Weights of a small image captioner.
Model: 17.7M parameters, encoder arch shufflenet_v2, encoder depths [4, 7, 7], encoder widths [96, 160, 288], decoder width 320, decoder layers 12, decoder norm rmsnorm, decoder activation gelu.
Training: soap at rate 0.0025, batches of 64.
Data: trained on views of escape-time and Newton fractals, 145000 training examples, 2.8 epochs.
Rows from block 6 of the text decoder, named by matrix and row number. Rows with one number belong to one attention dimension. Each number is 128 + 24 x the weight over the matrix's rms, rounded and kept within 0 to 255. All counts start at 0. Numbers have three digits each.
# q: attention query, key and value (stacked) (decoder.blocks.6.attn.qkv.weight, 960x320, the q third), inputs 0-106
# k: attention query, key and value (stacked) (decoder.blocks.6.attn.qkv.weight, 960x320, the k third), inputs 0-106
q.148:109152136121141112100140120140133150109112155159133185146126098139117106118135120117122093141121161132124090180115080166150168168123121122177166117147177111090135105111126107131106068101135176123152088115120121131145154139100091154071155139057132117171154105100156113116117146137161135118170125125125125109105161123138155
q.149:127157124156101080093152108114099159085157103131132120120123110135139133160146153080143113107131129115108129110143136094079077137100100108117139141145133094123135110161093147166095145183151132131148124106165141102090137144113141124136150110082117149119151159145126137183103136137181101098132119117120102133123134156137167
q.150:102149098155129180119151130127156097109070151125134131114136070123130099161138127122158142106121113091142100102104091113145132143142086155087125120118101080132140147154135092167142136132142149114130115134109109168111142119110144116170082156155135082120114095155128116108165136089145149133075141090146116140129138122101089
q.151:140119081151095089074084096130100109127097121144149112103125111085078107151113139087144093111094078131142097088134140127118104115115151138109167149123122117110099149140156131100135116100117153131152172146117125137127105117138145105161119087152149161105113083101123090142119120135114137132124119114098131140143103143106160
q.152:114082124130159114158128140133142163158119135125103114137153151144126117099131120098159101109123110120120137093118174109096110119120174100130151124094112117146117158097093123112178148138128136142132149139159166085132121125178154144153096117137175129091114154143104110127154122110080165147089106127100102098112159106127122
q.153:106203129133081122071144168050067074117118135114114171099138147113154102112123161155145084150135107149095104136147095151118166182136115177149142154126115133072112145140117082156115117148163125088099131192154150170177126154132139160109125118120166112138121102117086112100078135127134135074161133175125090138116108173065162
q.154:144138162119192109103155116159080165115179112155124129135153135119134113176152133113147179105163139096115144121124141121191106122105133099183151145107150158151106101108127137142127080094113110109130152061115171082102105111125141157118115098106097170142141095145103123122088157130133159173145126068133142125138147123183168
q.155:140126134151098108108151135109163143167151087126139159064155136135129153151118097103175126122116115135152147125111106113128152086097131084105104124078108140163144143158119137185158137091106145126116127133127120069137131164100126122132097139143101108104109137100097125112134112117135120134089123109130154137133148143103112
q.156:104126146107146149132105109156149152128166149145151115116099189138080169131119149164113138187157179120155145136109116126136150133088107104113060131141168124173100139132152122119097127115130117126097131090099120138097126160135108146129117139133088151123163147106159122173104129107121122069137086102083131101120154140183131
q.157:114114101124137134163159103175151139103129103101132155111167106129188118191123118099132128125124111115153117108137105150119116094142083145148142131146160147157126096136173156152143120123098114139156140158128153078121140156140119156120086177141127116118117165155143133109152111128130123138106148122151135123152132165124101
q.158:099124107111085104163119123143138142161139110135129156107152132107135155150105131147167109114095125116147087144141141131105139155127125110154101125116117133142108163152131110128145116095072149099076133210160130103137115220114114152099134133167159128102102138126120111106139116133151103169131125142153158112143112187104147
q.159:121138143174152093162180158108129101116162080089111191115128131138098131112145112100117161091130085137162127134127101116102121069104141104086142131096117138136120146130143185121123159136115169135149098142087112081127099109148161096110149140136134136062082133102133097136129125133113126227140108130124140109149106187040161
q.160:123152112126127126129125105114151103145111125142101137096107119118125112144138113116134108088102098148144104127152133148149150193126147176145140091136108157138152156093144124115128087127136131132112125123145106115149125114182111121104123130155100142140133066121112116133144140134169144152126135124171138137084143128128164
q.161:097137116135098078095136128159144114135153110172158135102125104128156116127145092121108109086074167130148115158103119113118175130106117175191098113151118138107135156143134110140127111112144117108160108071157132115102157109150121128124163108131074151117147158146100160122122124126130113098144117091139156167137129100109117
q.162:130118162126106159158145138152092122118143141152103131140155149138144138111130129143121113133127112120124150149140135133147109112136160097118150158096165126134090098133123137080122146093121151105140128153094126124134115123141116131117144154131176138093130112108104121116164143144129116142131130147117130127139117152139103
q.163:128132122134108117123135135121125095142142136137146116103119141133129140095130122158114124116088143118131117162140146130095135139144158147126112124113105109139128113134093119127110119123148134120154129130138141104123175138142133154120161118167122123147162128104151131087132141125143095117158122109126162129112126139123117
q.164:120144090069115150093122156136152127156126102140163154141115118151120095103110135117144147125112088138063099148145119127126108134104126108133134076118123122116144155124121138131136130163178108103139096103164139100134160140164131106109104104136143136085145124088099129123137145149175148084126123141138135161140141171129097
q.165:126089100077134145118165139117101136108143076119161146148152144098081080135106173166149104155138163095119130126114151112127107110066139096142121149119126096144140155144124155101129125144159130144104125147139143126108119116115106139141103114107143177118096175128112144104082116146125147125129131090116138136143166111107138
q.166:127118168110067139125128136124118102132105101140113094109108134129127147113146155129124136140109133098180143156156136119102120113127152115139164164129151150119102109112104109142114109111139145178137150176124143154126110148130124135122122101128168142145117145149125163135095117102115142128105159119106123115139087120105096
q.167:128140149139116142115154127135115112126152121126124141132129133102148121093115116126123152143118100141126141143112129132108131126117118149124106128113120122135115149136110137121146142098133124114153109111141150109122131145125108119138151150123140177091121105128085122147140149137132130135104138114153139144103157130113085
q.168:144137101107134130148094143154108121083117139118131134134161116118123098135120132108121107148148119108132146126116112153139094141116127078165131133115169143120155143150155130141136086138109109134120151122118124137139133128104148116125108149133150109135101126151127134153130154112142104127121138123145128129141146139139145
q.169:137113138128147125132120109129128164146133127174138077109122112126120139139124150148143106130130139146131163103121133106105108107129105122150140108151129136119150126129125166135137116105134154078119099120129114125111115169114148147106126114130129153140126111123141120115143136135144144148133124160141120137115116139085138
q.170:118064104084145117140149158088128151137142137118150099107164106131130142181156130180113127116132152135137134136115135111118114119118120126125123139121098110142136131101125111149101142101129123132089154104152129145148122107124134144167126122110144135143147122166093123120116123139126147121135160080113122110096149097126091
q.171:150115143143132143181126112119171112126118135130127167137122138126112111109144110127094120103122130093174124121114117142130104089155125122132120149096129147136129091114145140110123101124100126130146112146101121126133099124133104143129096138136139106144109120145139110118149135112120125160150117140116122099170074135151125
q.172:124148139126086118104140159109101158168128115124142119137154142134127137134136089093131137164121159147100102129160159146138120099116131110099147120134091119148120161136125132125122125130134123076108114119175123140126146124128165146148120087106100133123142129133109129176130136168118152093138115127129104147141162111159127
q.173:135102150154132168150146115093194105128082115147167086148134106138108113120140097142155116128168115155116148113146113128112096111102132117126121155147127112116143119091115156103117145128115132102096118143106155106131088138118165109156155127117097161146129133117149105163120143102127141170131101124109120133122115113143140
q.174:156170110131140100158157103116161112108119132116145149133124140155134122121123143093131105139118108122122123116096101148098177145103098125103107153141086103147132154151141129133114161112146144135118141149130173106117083131111137084121136114117099165093163144112139117123125103117115103170161095154126124122149148135138143
q.175:105120145168153126145144134124123149095118111164117124128123104159122149150137138148121096076161133129105132152132143115108138100113134120157106120090132119135114105142130104106116083113105150134149120114095144111051147143132152118154133137142126113093142134105152119118104123099145138126139144129122138147126115117107114
q.176:145149132130104098166110094171133140133114167156107163117142119165160146139173089118143185093076098117104111171100125143118129133144142156135141171142144157153122120144140112144163117130119139110144121115172137143116136119191123092105098161186135107132151089115098129121147111121105101128150119161131133124130104124160130
q.177:116142119161186106131132093097121150122129150153158098131087130148158115173126133129177138149150129145121118128093148114122103120133077151126132108126124138083134134160190157118118133102130099158112141120107163131111116136090124107137126128130113095079147142151139101171097148127120153145109097146157101150140163100117139
q.178:145114140150125164143120120111151162129119146136118103145147141111120151165145094143122130137126117114130133137129119130143153123129090163144094153138112120098156090148145133126103144106110135137166132116105121102140116157115123141119144132112150114150138169158162144133136120123126114100151135162150121161149112159098145
q.179:120125133140134128107116148143141089109153134089135173138116151106106143124154153103155149129145147115107077135097121116161148166106115161126139104177127156104147142130127138121132133160123108141112133116097161134143081133134146068092148139133108120112094156120131144101131101130111138103123130158148059124202143124133142
q.180:139132133125133127103123147122115152143169094128186142157129110154106119130154141156119127156147168136116131146172165100103110146106134068116073115116101090151163111166137114145104132109139141138124133141157133149138129122084129129145117113129126138131159108129090144122096130134189148119159105127141120193090123137108093
q.181:137138142127087113120130096146108127115131154116120126116127107143144127100151120119127140140130091131082132149129137167120176112131099136134126129132181166122120125139142073129164109167112137119140148137132090124135136135152120133065113121168184106141139122127117146096118100094124101107090127134133163123154142156173138
q.182:146107146134116129127104125095147130167117109140156120156095097173152170109132151143131131158150147132135150148162148122126085120120118053108092134136107140179148106137124138113127104115102148122106136145160122160122130173100171087151097141130132145131120090121119078144052116142128128163107113122126119131137129115148131
q.183:148145117096143113086106116134122138076103136161177142122079110143127114168193118140146166177140166139114134109098145146126118113083118091117101147168130137110126177167147160114149147163106107122088150110135117153132107131108142095145097108144100070144133161128129127102116120109111101157128102123114115154171137120189149
q.184:115137171131129092139102087130132119122158125138134110134113106138119138105125106139087158093142155142131151148136109115166114138127130120151125139154132138152127103077136118125130110126126124131124142134118120173122129152142135138128116132148136113151110155088145124117117147119160097123159108151147136132153113127088123
q.185:102132098105148135101144129086113151127100116129137076111138139111142114117131149119127164120132104107105101110134114081147120115130118130154119138120159123100109156152137141127135144135121066176103166094145101140099151124083121134118118165099133062118099133165168080125126176143148134126090139111129154114081122100096117
q.186:159134107147121116100130091108183131160142149116126120145106096123113140121114103154124134131104148135099134160140115153128157129107135147143133141145101134121143155123121101104135138122125121131159129146153122128098127154146117126108123141126091139151118157145104117116108127131124143088142103130144149171102146103150123
q.187:107151125121207088076131119114103128121153114130115107118125142076147138116152147119158132157149154131165139090125128133155110152117085129128134134158144138088146135141178165148143157108106107182084126124115126120110101121039148136125131112147117089104135138143129137128133147113165135137111109146138111121128139140120123
q.188:125144125134116099126117117145096131148137130104100142124115124132122152131102118128118142108114102112107146121166120151137144114158113128127103147136113126132146109153119137153117127123137137138106145136132116117142127133141160128106136141122132148112117146137142128138127115146134121120146144126156150134120124124135129
q.189:127163149155106131119106154144125085157142106091120175110131142087117167080111127131127141138110142113107105171120110119153152143135122106127083153138099112145154130130102107150148138124170151130137119094097165101147113110119126149106176127111120136124100170093130154083154103149124117072163145150163113139175108159096106
q.190:154119121141140139136117076126131102078127113132135127116141114192133144131120114127138103080140131119146155120098067123132136135178107150163150131129170152078129095119142145131118138130107125165122119107105131118087105147111178156121140138112123067119132138156156145120130164101139126120140134149135142120152122134123145
q.191:136096103089106129138129148150126135069106109115132098126159118176147137125163116153125099107110179089119144122122121100149141148102109144159113098134164108135123100163146109156101132140123115152128131109149148158104128118135143116133130139141120141132099104139111123113107150094136111119121141124091132115150181137105105
q.192:064147158116130122095137112161059164137131102109135162105141149097054119124118141138095094131126071131120161135148159100108149133152161115130154105149099117105142107098112124148103107135102133150155161091152119109128135156135087163106153122098187112126133141108116125124125120107093118129128142125176148188112118125080182
q.193:079098077119093098161124155058119129149159160145089110114152124159158134146105176111095126083111133114122105150111107099131138148087129133124114159120125160102142164139099136099090103108091099112100104137024153134087127164111154111138082175188108092139058134134111145133164046161140109159126163119098186120143101138146128
q.194:088152132113145131112174190132175113135156134120100122149193146152103116107133070115127146111142106132135057118140104099146124094116134124143069193118106147119163148057106105131132141156099146132135153117104136119115192102159172167105120171094089165074106102141149158135087172106132139147057145082097091106096122144098132
q.195:121123097131078158155091180116115168142138145143118126123116123101093126114119109148142140133094106089118124147119147155146088138109088062128072143142084095129124132059086058118103101178104137113120154110137128108089161140186134150172095172087158144084111158143126121170110107148117126073090110093121180164138096150132132
q.196:127123111092130141120098127149112140148137127106142131116068139121118152149135113171160136147143149104113135123114139153138084106123139129174143124089098148143104119126130121130118147116153110153098107159135121111139150145118131136125096153105115155156117095162151131082132121134127135107139151109101164101152106125119121
q.197:185121087104166086110125173187114104099113116137127096142153087129111110094093132119136123125054069144155177113160107125135160121129100132100094095115127144154125127143073122111159154097127144103097131155145138121150108167141099140152119112112173149099113154129115135127134114097115146108113098193109129139130123113138134
q.198:178088135145070123155117122107091155171146145124146152107135166076128105107107124113110109129079105129108161128133158074137139144130139165133122187104125136163121086125091072125117141147160110088139107105149154119130131124090128151104116152116118159173092125165110150087164148155191128119108162132135101113102108159129117
q.199:149159125094129119146107178131143109081131091120155118094140103161131141086108157110154140141101140140136129119143111133127068137136104158134112080126173149117123136091099129104139106108128109116101125165156105112156115107101135111129175081126090136124117126112096116131111124092140143137123114150125079132159116088157131
q.200:144095103119122123171103130110128114096091110143179122126110093117113128082117100140150180137129176151127153113128118145125125127147124116122103131179095103099115186145088134092159129120133149195116123131142117133126144116106125132159099132201081167128130133095112121114116092123176158182113107123102146090153129101180113
q.201:131123172133124153134130141120136137124113124149143124141125078103138123117154120107136154105155124160066103148134174100106137145131119103128099110093102124109142148124087136120128114152142151131169177138148142102122117106170134125126145109136155158133154127095145129173101120131130137132164098143153147142126113109156173
q.202:115107164169107100137071086133075088161141078121151168133178133104164161139067169127104133181171121121142158098150078071138093142100169164147177105106191100121099108233173232137165126116065078133149132132115133156153125106138061101177168127111145148131120179168082162080145115132158166113130133142116108110125147114092126
q.203:114103135127120160113069127125145153137156140147159143142147100120121121119158086153148147087170141070092129142156141159130116087090155155159076158117134116093100129147152172103142180153087115148137097119166104093148137140118149137164133128154154131164148108164156116114133120110100102122140132133094155148104164125157121
q.204:163136107170094090139077078127102104152119089148131110124105098079156119173091170171137121178158204145132172148106092180120138160143127103148181115146114110115136108194169186130142072104157107122065154162064140089077102129090154124131130114161085166133096116142115119092096047136222119115147178129150154136132143153123103
q.205:076126140180107134112167103122100161086122103158112112049153148120094091139107119103106113125118076119164172125091139083091113155166131216056137133132127130129114188122118108176115172111087156096131110120090166178100139176083105134204085135132143126085133157107087119121108139130137121108111134126127101111129124092128103
q.206:115156152135131151134148165120139150134110119180118103144145118115160109089136086113132123111136097178150138142140114129121175133127110149180110108114115115124116143098109143103143119139160148155155136133184106134135117126122129135116145185091160164119150117104181153146115134070118139128134114112165162128091160111150140
q.207:125132142102129132163121117076108129100167157143109157127129140112099102123082155098117127166056081109185162117090052080130152099113114159081103133162148128185122139112091135188137115105121133128143074141101119135102131156132163107159083156097108173156144127137121152085154147170150143112154075112094119129169125123085119
q.208:095108109106194124165121110134137140103162177184073094138149080146123116156181126139120106127055108108129098139159122170121170107196086133083126131128137089139169177129137107128087112125130137114112115131144120137122134163144138118141056162132178132098136118086177125151112084136124115136130131101128128133142142120121158
k.148:098117086131161081113135117127106117126146061143110104136161120174158147144149119122105120133130159152192130120091162141071086123151126177105080128081137154170078108137129127182136114122141132139124165111174128120120110060091145110141160131168125178080132127113094162174148139122138129130150105118168129125128138112077149
k.149:098151081139168084121137172157104110148135089111105102113177152144142128156175125137123128143141120111132148142097134148139101133152145163104128139145144106101140144139136106172170113125142073111155145095138138124150144130119118112110091147121115152107088127116128138146140125134124133118135196117130107147126144131147103
k.150:162051131132126142156148131118117188147152140147104152116138174139153097136154116157154154077166090143093120108154194078124119115064132117096133149147083147170153138138134117112128151112132114140112179095113140152143150031167158117151155141111130177128082138111142132171129094134093115127099109093135156134112090168145093
k.151:106140106126108117147125113112168137160124171121117133122138184133123125107122110083108129162179104105140111097146152101141138110137157133137152125147101111132123145116112138089142132107122108151114145099155078139087124163147140122101123114128109102134128138130176102115128106091143085131103146154088114103082121115165121
k.152:148112150123111157150143148078145107135142129133120169100106102103123123147166112113081121120149179126117158139106112142167131120148164124150133133104126102093163147142124119143118113131127143086093092148111146090096135165075110143124112131147133142107125100153123102095175124129178133096134123098179139147119126132151121
k.153:151137103147176131120145141175151138114142137133109101175130136145155166196149148136099150132099103168097095129090129105110123064111174126088172152068120117179145171151156129160099100146106131083165151097114093118144112112111169147156155137128057135151073136161144106131131165151141123138134112080135134101112158117122087
k.154:138076156076107104123112116116122116132103111101123112120117131148111139129116143124108101182126138122138104150137099135125156166137151153162104127174123163121069104135101105122114138126140071149095161134160182179103135102143124141146134141122138104150131101144146113095113140163125133091083149120113122120135144107166118
k.155:118138160131123153128110143140133191142122125115109127137119157091074117171146154144125095184097090145082106146151136153142137124078159113175137156153122091127118147127151069134137147140175149096093144092107122173148123051133131116134150176113093159177107129116147122138174094168086177149156142095077154140139139126129067
k.156:127112152131132172084146139111130122151130120133127175136144142106164104147125159141123140124097155144130146196098086117167142111112148111138132138107137134105171123121157138133143082119122145149112134106112170133127100115148121135092131124127145124105126151171107154091116147104164113120096121124160113136107128107158130
k.157:128146143091119107108149116130123165103178119152133122126144112100097147113133110147142152129154132134121105118134161111092131139108127115119113094160156132122120105179115150142119146099122113130130116118101132099130126132125124133132136121095145135137120121154155142152118111110083145129120123103120132127144129133125119
k.158:111139162113136151156146149149156133134111102103160123118095140082101160156134136125130098163161163139088150185143099185109128129130116120182094112113176136107176136099171180138100102125164101109135167112107128110106104122164079147132175121099114178136165123166098124114140131128107137177140141115127123144114136128139103
k.159:142130153122109115122139145163142144114144124113140146144120104090156150059097132119139161158102127109124113172141094114130138134162104175124133102175080113139158143124100150131108112154105136150137101160153115131122146168160113129126153142117109076155107128115108186097108128150138110151117112156098115076124115127161079
k.160:131132170161134114097111146115132116122130104100124107160123120147135142168121148116137144137123130123153141092096135145124118113099129105132101097135138124133088145173128141118139139136151137128143114060100155129137139080116144110107143145126092156098123189097172135120129135101118135111120172098127117106124136133134165
k.161:185138105140150133102165128115142147099152118113141121135114134113096141134096082116160110094152106162152120141144142166166153107113152097156153098122146152161090102124130123135140179145129134130120133144098093120133095131167141138154139149123168104138123175109134127136151130128100112143131169156090137102104124105142147
k.162:117135145142118107144106154172084118125102127129167102110146154141113130099102144105087129126095134165113091139138153146104151162147115146116142137146116135121153120120118115132136094114117138110126121131185099131144116141126100151101151119130128110143101093149150092107148101123140160149134119106131119116131107131132138
k.163:155097110117107134118145125120167112105122117141128158121108126123137165139137116111125156125154139137112121128126102127117106119122122134173133131134155163131137140132164075153141150172139120118115102133131145149093129175124120098129117097142127151135134115138133116108108124152150115126154113167139144163155119141143113
k.164:156134126168129110118156131127175097115139113120154130122137133129154136140132133138149126119157129125137120149148107154120113133135121100102082155112124104152133116134128118138117136142131156120117128106113110129124139109126159121122139130127158151119122186123117139105153119133133146141144150145156132100118110154145126
k.165:160130131102166132128096095148119153117127134136136152109101074117092120077091135098168097153077116128137113110136110109144123151098115118141195111128128145109129073096113105150133128139149088142065087153143138133121152148183107152087136114149145091153126114155110107151069111106164110132095101167126130129116133106182135
k.166:147177112119131156130135087126154157118105134118122149140099148136119119108120120152143145098087092127123118164138110114136139103131098170144118142142133141143106136117159140137097165120086130111158122113106133142098119132165104133117142147123165117120158149106112124100092110090104128117110113147119082154134142130109127
k.167:147122127123138117146150092149131124114138123120131121081126108118103133130117109112115138123123140137130131130168135137103123122121113129139108137146133081129137100110146085144129123154166128125119139150145126138130150163137139159146148098118156122111091111148128110111122110109141133150134130149109136088095130112171118
k.168:139126135143129124136082161132100156144114137139131069148133114120114145148138138151098124126110118099105100134125131105152120113144075152097112102172144142129122129119148152128138123103133101108132143143109096129155134125108120094118123173124116141124083111157163125105130156135104158122120151119143132099119133123136135
k.169:125160124130090152175140127130114117120150111107143106121075151101118125119094135157137148112124113142109143168148130132143152127167110105159121156096185109124154112110115138141132135129152107135146134168141121145100069125135135110124163115130149129121131130121159134150160105098126128163132104117102150119126100127143105
k.170:147117165095145158137088111141146158136132102118123133112105135166122112143102109112129126128135142107142109113140094114098100124140136144135168173115150133124131160135120131177138121146119125112127125092152138098133129116109165134126117158135134109099131114146119127130141130074125146124121124140090100124118124127134165
k.171:096093154118144118085141195129064140128139126136130128139137104145108110126137156156121120107123124119144128137116154156130149134102133141110129140124082119133143132110113112120144132135176126140114139086097120080139167121110129125139144105113099148145112106124122118140102107146105150121088099086112115137131125136133137
k.172:125139117141148170138138141149158134119144159078108104132144142151116130122115144122122093118093118153134121159128104117160151173143154098161121155104159131118103101148127095087146176099111148119125114142115136145116130110128131149150112127134117106123138143114120136085159121137097119122159149143149140142112107140149134
k.173:090155135129095104133125140128108095115116140122138133125152168120158138147116158135131118076139149163115111154124187117122170155156138131103099134094154115087113143175119120134114099140091119139186128098144131121096120104112113118139159140161118130123135146100133152138124128107108128121142094122195115128156107185087120
k.174:125116112099133128119161156137099112113116138129114160111122118110111119119139133149128107161139158113119150104164118135130124080103156126148121094094113117122134115082150165138136129150129111122147127110112128135144131148160098109147104100116147144105092109135116186149142114118133129099148106129123134137149126133139149
k.175:153109147131126113125170125109105084114139115174184115094147129080124123152129129121148103133140120137125163158124126138123089155132122101106181118156123117128115102093101139114147115153182135100073132121160109149160135107132108125099131106110150145151155112124155144151156111150137134170082082146100122086144131111163116
k.176:122105161143131124119134171137101131160101103127114094167143141093107148151121139145110159111128120133137101137124136153162142132114134114105102139138147115153145154111122139116112132131132156126155141075133115125117115105131138131094140114128131155123111145102118139117170167141116140117136125112144119147162072149074152
k.177:115120102134118146156126144126134120107132099105118093104160120153099107128119167107144125117118139120140172124101154145128152178125147111085143109109117100155086121093092159133151143064116159117104152105125094110153107107091094135174113109096102135138103138124153118129144109108110115114131136117150132123146157148113141
k.178:135118103115157121124123169111138132109145138134135095126134108134126123142139103119130134161162113151125151120116133142146113122155110129154161142153130138159135124119139147126125139166132154168097144151130144159135096187095148098138158105132133121144149122117133156145141109120102116144117131167126106108130169111145151
k.179:134152099139107134122165139147118112157147143112110182139151119138106107108100085107122113118148118129157152137148119119124124109124146069106167144108100109143115106142121135131094114122148158144129128165092110100146121121114139110155130109118144137089125136148117122164119124096148103128142143103145113130097142117154137
k.180:150111118159131165107142129129142150129120139123140126124134104127118141108124117110094106153082110093140128143145113110151123099107127115139151128099106167112145122095127130096166163150132138105084096118136161131121146134151091136137162081122110119148153112135143131157137147131143156112095115125146119110122101106157137
k.181:141106130175118111121137171132134117175080109133156155139113206113118147139150149172122157089119167165117124125102091124142098110118189146124056135108096108110056187130099148120138109125104117107150154066100117086134123105132106111156107140110131160088108138121113147125158147158099160111155116126136080169128115147076075
k.182:122129114162102152132143162139152135115092119145108128109100205146130159118091180103123140102066128116080138133125129071147124107096185150091141105134135127107072151095108102137118161116157125115151108106156128117072106068176066149166120133087128124121114122116139160142136130171138112096136127156152118165114112149035156
k.183:136112089132148114103149185148106144137138142141122132125150158145110137118154136144131129131107159170135147167113127102123124114111161137113111075071124103083104128144130085168105091072139110134126144141101134127123142073108099091146152126108105158112128085143142132156128174122117161110146109122166119152127127141095116
k.184:120123115146139100104148154129095114104095076128128114137143160129165147129133138144109125092129112113128144132137099122129070113142131151099082130139161141126109109163095123135137124143115120109178121121126113131096131090151150117101118165098142141101135163117140145124169146146118150135130160167138136143127112152101101
k.185:123137123119134106154110104112142125102148133138120126127138062146124131142122154119128124123148127102133151132079126097115096163137100136109117108162128130131139139153151157134150114129104127133107116118115122148095109106126135102132082158134120168132139101133131150122099146120118140128124134132121131122101159116103135
k.186:137097102124129114113111128135140141113112114137150145156147107090127129113132151152152127121143136117135109097153144130117163144120187114147110107107107112114087133138141114137134117134131150134117114093107124114146160127115132137142134114132123121122100117123096141144187141158121133117153162160176143141088108125112128
k.187:106107130073165108122128126124102162128150123130131119132127104125083112177161145127128125091128131131125165104119131098141115123099125131124128080090122125130125141156124122151113102104158106128119129114114126140153141087123113093127117151085132141112127105125141093145117160110126136136112172058117117161172150131118135
k.188:135163108122123133135131107093153126107099161150118112119143087119120121123115134109125138174114136123139116150086116125141116141118121156137137113134163139111124104124105116128160151149113107136125123130117133130103125155130121118122140153146122113141119124128101123128116116129090121151120146172119120102132123133132112
k.189:154099103136121120100143142128116109152130173142121141113152093138119121093121109101090097153118116136162122143134117139132122102138144075114187146103127146122147128128133090124157127148156130132128112177120084108144123183123148108103156119128157135139132119139119107153104121111142098137133147131136110123098133110139127
k.190:129145117094107090147123137143077133088114126112145116148121140088125118155127152184130170108141128120108124103146143123110133129138100173113101092139136145152108164164118156151133115117107133117167127092126094141133125136108130113124145142150148167127140175102121139139151106130127130168131127123180138148159144123082125
k.191:154127151115124144140165144118132096150137111110130149119114150112089142111086114121138127119130120111163120161156121116188129110135096103166141132132125142147123086096118151123138113154137106131135121183139083143108121092159145130118113149118156123161117107128117131175147118139139133202111152124114137108099111095145142
k.192:149133101080135167163091111097123113128130055104142097079082105138122137097168157116137147101134116131139166122099140148120104162148135138111120198123158147145143106138130153130177125140122134140103093185104157136129124163114144125116100155116138157147095130117128145079134134109169149124133157123131128078129135101167176
k.193:171121123057109208066131084127166115129096092150127154119113132132113165120150109121108157135136106124161149145138117108162144130109193141081142137152143125151091103120117118126116137172107100121161104147114113130172089128124087126101142142134150083136140156140097169107065098104109138159091121128087089124131119125121139
k.194:129094134068118118106121131157141093107067156097185125110075139144143146075125148132123152085110094035161104150115115152110097118129139167135178119121134126115154099171082141145159130165123147112136121117152134129129089140123098129110149065168123061153156121161102067145121057124138137141151117168142113105137117105123160
k.195:124078088103135121100130154164130126140070069111157112129118144167092140188121118155144117112129160153143138162116130147158142081094141162184101162179210143119165115064165189110102157121127115126126097175096123144136113069126187108085121137130113077133100128175095125122065088136200124101130147135067095106112120084149114
k.196:114133110136131125125117142186121130120159130173138119135167105117114145136113119145141128097148134137096157155146084120112115134125111147140130123148212098118119104143157115127111122128084135080144152115144145122119132139128127155166139101097146082070131138128169143155151125160106116066122122153099143116117151059106155
k.197:117098109126135086177076132152088172111106099158117126118193161133096130163112124114124143114128108095136102126138096133106104062123122138133106148114141124166124128124135101131124083128128099125152136153169125137129124100137165101117130141107100151089150125126134149121127143096096149136135188085118115101167125083104089
k.198:110109096106095139080115145166129114089135120150131131087116102125108113137176163131147177111137123117149173120142141142134133114148086142092149113194151172152135108128113111177164148124118157127117143165119135134141133192173142125097126137127171124108119127161135120112113074093134115133165117116126137161138173118090158
k.199:105093131155142127123156136126132130124127122145098105154144142134135142152113097116098109108102162129129073120117125083113122094111121137184160094131102122132162156111117140131128137130142129138148137116149112137120165111132107117128113079103095138153154118123122148174125137154135104102120113102101127142116126122063100
k.200:117098153130120134093131119123102119162137057109081133122138171098111186092134141095102091139085177151099132103086128105128131112098151129156088106136111091133136130113187163124114150103145139126128096116139115147146095113146143123133132114134146128143137161133070107138071139109134122084128144098133075125135100112108072
k.201:190096128138144115151151127059177137144096096118108140151128166093129152151133150150152158152106129155124157116117104122126109114125135153144089184149134135135122129074155143091088135091134118132106128131121119117112112113140128123119103106117133085135161105131149144126115126111176127131110151145133090100100132126112111
k.202:155144117121145162096107105161123168116154186121141150156087105096148120098159122099107131101093170092167084167124151134129174119187151095168146127096078090143109093109110090115131217128151122161080082162126122090151142156175084185059153080109145094166165114074120140124154106101178136115119145116136142168141053117127132
k.203:170066151134084121115133121093152133128150160154075081140140132140142116102122141146129153127137097123130113137131121136142118131181090127111068141114138124158100156138146097109126136120125122130114116084112115127114141120115106148153139116120142129115107138132129061169155129153128178086113158109190162143132135107152113
k.204:151140116129100134046110115121134153118109116129111133153089159117103160129122118130146134131151172130081154120187128123163154133076160107141162122109146108095082160118104132143120177109122102101151083118134102133146138086149083144095133097192173126143172095144144156147104150119071143099077074091143142154095124139039110
k.205:097109094101090134113143127080105156107108141109119133178079139081080149142088090054132090187116097166206078121130076135133140112097163129132190099124129117156133110137136138149140164140127137143159142183165097144171129133133146136091135148090106106139150158165087152070080135110197112122090144100130081166166111147134148
k.206:135116115129115121094129128133173141113122111118153108108116136119168102162128125112120140130117132122125124130110136090116083120148094153106129139136137151125126188066156162157125103111127126099123140111150139186119114079131100121157132108156105117105136148116082111130163123134086138157130107117087098127108168129133124
k.207:093151099154088165056156147116142115120120089108134157131110130137140149129145059088082144113091135142192103089086145110089143114098169187129161041113156152161068042195178175166170155167101103161126218149181140208138106112116179106085130109125109079114144110149033113082111112099111123114099117131101073152139150165179128
k.208:137137141141098089136083087137132131121073083127126142100106136168121172194110100163109084089111119116144132108088119126159093121093178161102156156146166124131106153156151157157165132165124117132131092143116145139141117121112131102099123143144083114173128128111074105160061118130140099130109141112108118144146119098155156